A small image FSQ autoencoder, trained from scratch: encoder arch vit.
Rows from block 1 of the decoder of a small image FSQ autoencoder, named by matrix and row number. Each number is 128 + 24 x the weight over its row's rms, rounded and kept within 0 to 255. All counts start at 0. Numbers have three digits each. After the name is the row's rms in percent of the matrix's.
Before each channel's rows are labels from the 100 images, of 14848, where the channel reaches its highest value: "colour at peak" is the nearest of a few named colours to the mean colour under the peak. Only what is clearly more common there than usual is listed. The data: short English words printed on busy colour backdrops. In brackets: how many of the 100.
# conv: 3x3 conv (decoder.mid.1.conv.weight, 256x256x3x3, each kernel summed), inputs 128-255

colour at peak: grey (53)
conv.164 104:157144130164122136134122140137136087118126130127131121105093124138151116125078152154095114151131086157128104102121072146092146128146099120165141140122127135088141102138139109163144125094119103143163102140123127126139129174152071145096123133134128112134091127127148115112072107131094110115139098092103097138113111111078087107108143119106090121128135127125121141158099077104089128126155

colour at peak: grey (53)
conv.162 099:152137103158099105149085142107135149144136135114135182099131114135148115101095184140133105161127136117129152129113177152147114178141106114144159155101121155111129114135108176162120121109142124149157143101109080119134166142096091162147132135129124116095134136105186089112154145148105164158119129142132138156160114094129142147127126156086148132065141125083128115138121134118121158120143

colour at peak: black (37)
conv.181 098:137105139176150108163159085164063114149141145180128140165125142117128140140113148135145082141113130122111130125149141109164103118130095146093145162097139163136116136107117079154139164141116098077128124110173142131132123086126149163158138113148142113116142137136113127092100135136136140157141112123144127140125119176099131072082122116101093160091094175118142122141145133134096080131143

colour at peak: brown (51)
conv.233 114:119119140107154133142157155115173117118170120140130101134142101094131146132129103150089126106124127117146118139132149146181141080143103147112172155159132101127179126113139115114113103096134134135117167103132163156147160135181131115119124140102122127126122150060155165142147138092120173135110170164133117125099129130113102107094125125129109141110117080069113125138208146161162097159116

colour at peak: black (51)
conv.57 113:057140126091106164127133148112074134157150100169121084100120108110103160114107139135125098109139141140130117124143155123114152118095120182096112079123082107127152143149101133112128088111065083098079098158129134106090116123090141112092135145134128119104091121118139134126132129074130139119162101150136114108099131120089117136125110104168109140075122111093104135129111100099152102122122

colour at peak: white (46)
conv.92 105:158161144135137151154127173087133101141062130093094112138129124140121147127156136162141152132133124132125116122122114146109132092148114109111127125111108123063077122090121130102157136116147125170167140134102128169165112123103132116104121127093129129084109068128090125131108133127119109126153137122119122113097146156126109147117118156111149097096117132111132144150110150123029106121109

colour at peak: grey (48)
conv.23 125:143130114117136141111101089160163135128128127117151187177138165123159106123127162134151099140121094130110143105093142133107147162123135151127140192152133113112142123155143139127181159184131142133164165126129141118148106112113136163123124135135160116126140165117147180143145134183087138156114140160126106127138115127122136143129177135148121141132153144122112174104116136102131150143118

colour at peak: brown (61)
conv.165 101:147145127124147130118132145111131075125106138113136126125084129116112149102118144118127122121153125098084121168130149102159101126129139142084143120132097131045128113123163124122125105108088134155106113132106123136135155105075110105135155105079123142121121153119158124122128130096124116105117085149117145135109135140129125141191120140131099103123113167129149138159124145163161152122111

colour at peak: grey (53)
conv.225 099:115124115120160066120075111134051096177160174128120111142093113134114129158168124150082096136107141112121112116155113139146121106127152114148143135143160136139191114093101138149135137111131113113133113139153158120119140087127133096119132140134135138108112175115160121147125116129131145131112118106102124144118120175170131099139153115131160122098071093068147136095078143142139137131152

colour at peak: black (48)
conv.7 099:112124120081085164100132145113105161153121121123130111139137102094135146139117134126131096121136129134096134147087118112136107110135072095145118075150084156081087110119156128165111126085181159136114119121158121160119083125116113136145139130123126163106117135141102135099122160122163117142138131139115147187124120137050129110122107111163098119122123134143122130127129143111126109127108

colour at peak: pink (57)
conv.246 099:126120092113112100115143042087123145128100137132141159157152083137128134122137147141171125138103123156115138125142102138089139159135151122131122125106146107080142081146090152142123132182146140122152122134069132096120112101069138118117108099110141133074103106089098091104125141125126095143144130165161154122098150123131128153116143116139086117132140137115167183129120099092099107104133

colour at peak: grey (66)
conv.255 094:109083118161146112135145117149106136117137097158143123109157130078139156110098121129153120114152095161136128124120165099128122119124150147150118119134104098141093147131140145171141102153131130101150129116179136150105162134136135116154100121137129101121125151107091108127124135172163093134107109146205140125132139123159141138132089141137133120099149109187144155097139143098148100088094

colour at peak: white (44)
conv.185 117:126127071150112088113125139088096122132149132128110126109137106105124119133104111108113140144141142112109126146128122137161113119100124143162161104137125108109138106127112128086093096138155145135069120150133129138107087115139075155145138133136142121087144129063144131143092134061144153090134154139137144143125133142102079128093120131123125106161150101137100112110083119119105174129151

colour at peak: grey (62)
conv.44 110:124101126101132102095102096110097108129111129101122176098135118143112107091155142132124125185138158105119147139069095107115133121130133112138153180119102116082172122144145123137139184149081146142135114110151113133142099120114135110108101138123126089152125109124154117125102097153128099153110130125153110135114127138127139105116092141122137145154131115156138125108103160101126088066100

colour at peak: white (37)
conv.142 107:119112086109174139109129162123108088123159098088098102112137164075108172109101141117105136159102154119123126115159142120121145104158119142122126094094117129132184127136115138116104067110102126136089138149104106105135099130112137134156170089099109141112099105152112105136122153096154124133139091132146174126109141122168095125126085121122092120112108094165141123139089125158127113117115

colour at peak: grey (45)
conv.129 098:146124130132130141114184090147102133142136126119110142088122142140137127099135128119118142118181108090184114098103122144127108117107117139108132100132143144129118130094148140110158166072118104096086140128127114127142152121117137161134087109102104122100148100114126130130142139112143122104115078148104139101112111146139114129136107142127129092127099103178123110096110098150140096151089

colour at peak: black (41)
conv.81 099:159152140111114106126138141086162153155172132135094148138164112050094109137141098143120086136145162128122120125114134184096133073153131119110168140151117135152141105094150153120102099107127129137101100124123140121153168130092099103132133099124132102158143105177182117148129098158126155179129073147117118104108112123104124134133102083094090134160132134119138108117105130125115129081098

colour at peak: white (40)
conv.146 101:164105112178105103112097137126151108109153143130129107102102144146139171129177160145134127103167107143134148136167150115116111108095115139121106079124119140120126117103127127124123103139133111141088129117142096139132148126136117077146171084081128138128123077164127136134100107158169123123173136148209150132194158159133140109151118150119102135128089119149127128112109145100168103143140

colour at peak: grey (65)
conv.2 101:131078129131124097121112122115134089132126146131138097078095164132150146083125191111113130136110128114125141122125154133124139137115145132169112154104104157121136125116153125179177157144112178092137116114142128107101108142125132131133110105132119110090157119143115175169103111146155105072125155127117124125095144133161092134102103109121104127106114169124145069090155150130131095163122

colour at peak: pink (50)
conv.53 111:129130145164120107095083149098118107144134103130145127100141124152120151147111093133149118101155120110129125129135145065086079106137134094091097104092098115095119128140127098170085107111092142132103078153135150143157123106118132148147179150132159117095140109137105070142121146089145108160111090121161130153103097129099113135158120138106120127163132125149138133137106149130123131106091

colour at peak: grey (55)
conv.132 097:139116143137097112108114130127155152137149103114070088094114107142128142138131111079162114128138142152122094069154119118077128110102130120124098106114122121127102157103126147118120135120138143102135115197107115111117144113164109110132117154097079122083122147112129150160104106101114129116128107131072155135137134115087083109133102134148103124171144103114077115139114106154126133153119

colour at peak: grey (50)
conv.207 101:125085117132131133086112127127104118141084114120122140113103089113111157127084130118128164120099117131112124138104112141101134125146115133153134130152107109095137151099148170115145087103103092161146141113147144108110107139097114126142105100127115105127117122165135083142097100155125111096150077142099135162104117127134143107164140122111117079161134152087062161135090123136094096120112

colour at peak: grey (49)
conv.197 098:096127139108112099100100121144162133104082107129097141106115105155110091111116128099161151118120098169148131107103166107126120136157165119147067074088111089141094144124107088120105125090114135108145088160138135140117103168091125107112128118157101118121098148165060140157084098129144088164098144107116102137074115109151100135138101121132113099141149117156099101134100103098122108147138

colour at peak: grey (54)
conv.128 101:125108177132098113142144188120117129138143091150135103108108110102146174120132119109111132139150137147130135178109159144105087146110101130107144122113086141120141111080148146080141131133153139124130167107148088126127171111068120136144146123116121131154118127126114104147122153130127130164139108182139154106155122112125067127114107141154104133133147128143143112130103113129154118119130

colour at peak: grey (47)
conv.244 101:114163111140138118154179125141136140136114131093085097108151106131144102102103126077125119131120155090141130078118088167142124117109102063147138155138150116138120145148080126128133185110109105119135123158093192137128207136157116114089118084083094112134106092146120120150141142101157130145088134116088115121119109149120134093109109130100091137173097130142149141105137170111119127176108

colour at peak: pink (56)
conv.72 103:148136160153123141090110123109109146128116090168138102128148101088133078119131115152108130108154129105120143111103165124159111121096075107116135147100112149102138118129132131148143084120081109079087110143104149166101078133116159107139113090114105118141170122158142114118126137110144106071172107094136139143104104118141107129123147079100093151132166102136127118107093117126139090137118

colour at peak: black (43)
conv.48 098:141146161151135121120101120158096109122140107137114140131104160154089116121121138114094098122111146144133126118121145129072141179115108136134129097125116166120124078199119141141110143121158166134119070112099111129133158108104163111144124091167117118139126175132126115134129126121116105129152145093139158125120104122121133168115106118121134113142114131128165128077180128143156141078157

colour at peak: white (49)
conv.61 097:151129120106134157122129112085141137125126088126140087100096093110141123113150163157122152154117133129131071140141123093121150147099104098084120147154112164123096127094146100096124141163129113150123112118146147120118049153044139114150108148138125109155141148107134110113121155145101156110136089134125171130132101121126168099131154116149180090107130165161100111118107128132134109113107

colour at peak: grey (44)
conv.122 091:133152099135106105105078146099122143165105130141125146103136116153098119083108141128115164100106095140135139139144142126119140129123121117129145086074122188091169084163156098125129144131158160139129115153131117152136142076134131084130120140119128123131148142160156140109124090118102152155118115113149145144131162124136129156181118110147139138122115131108120120152151135140160079094096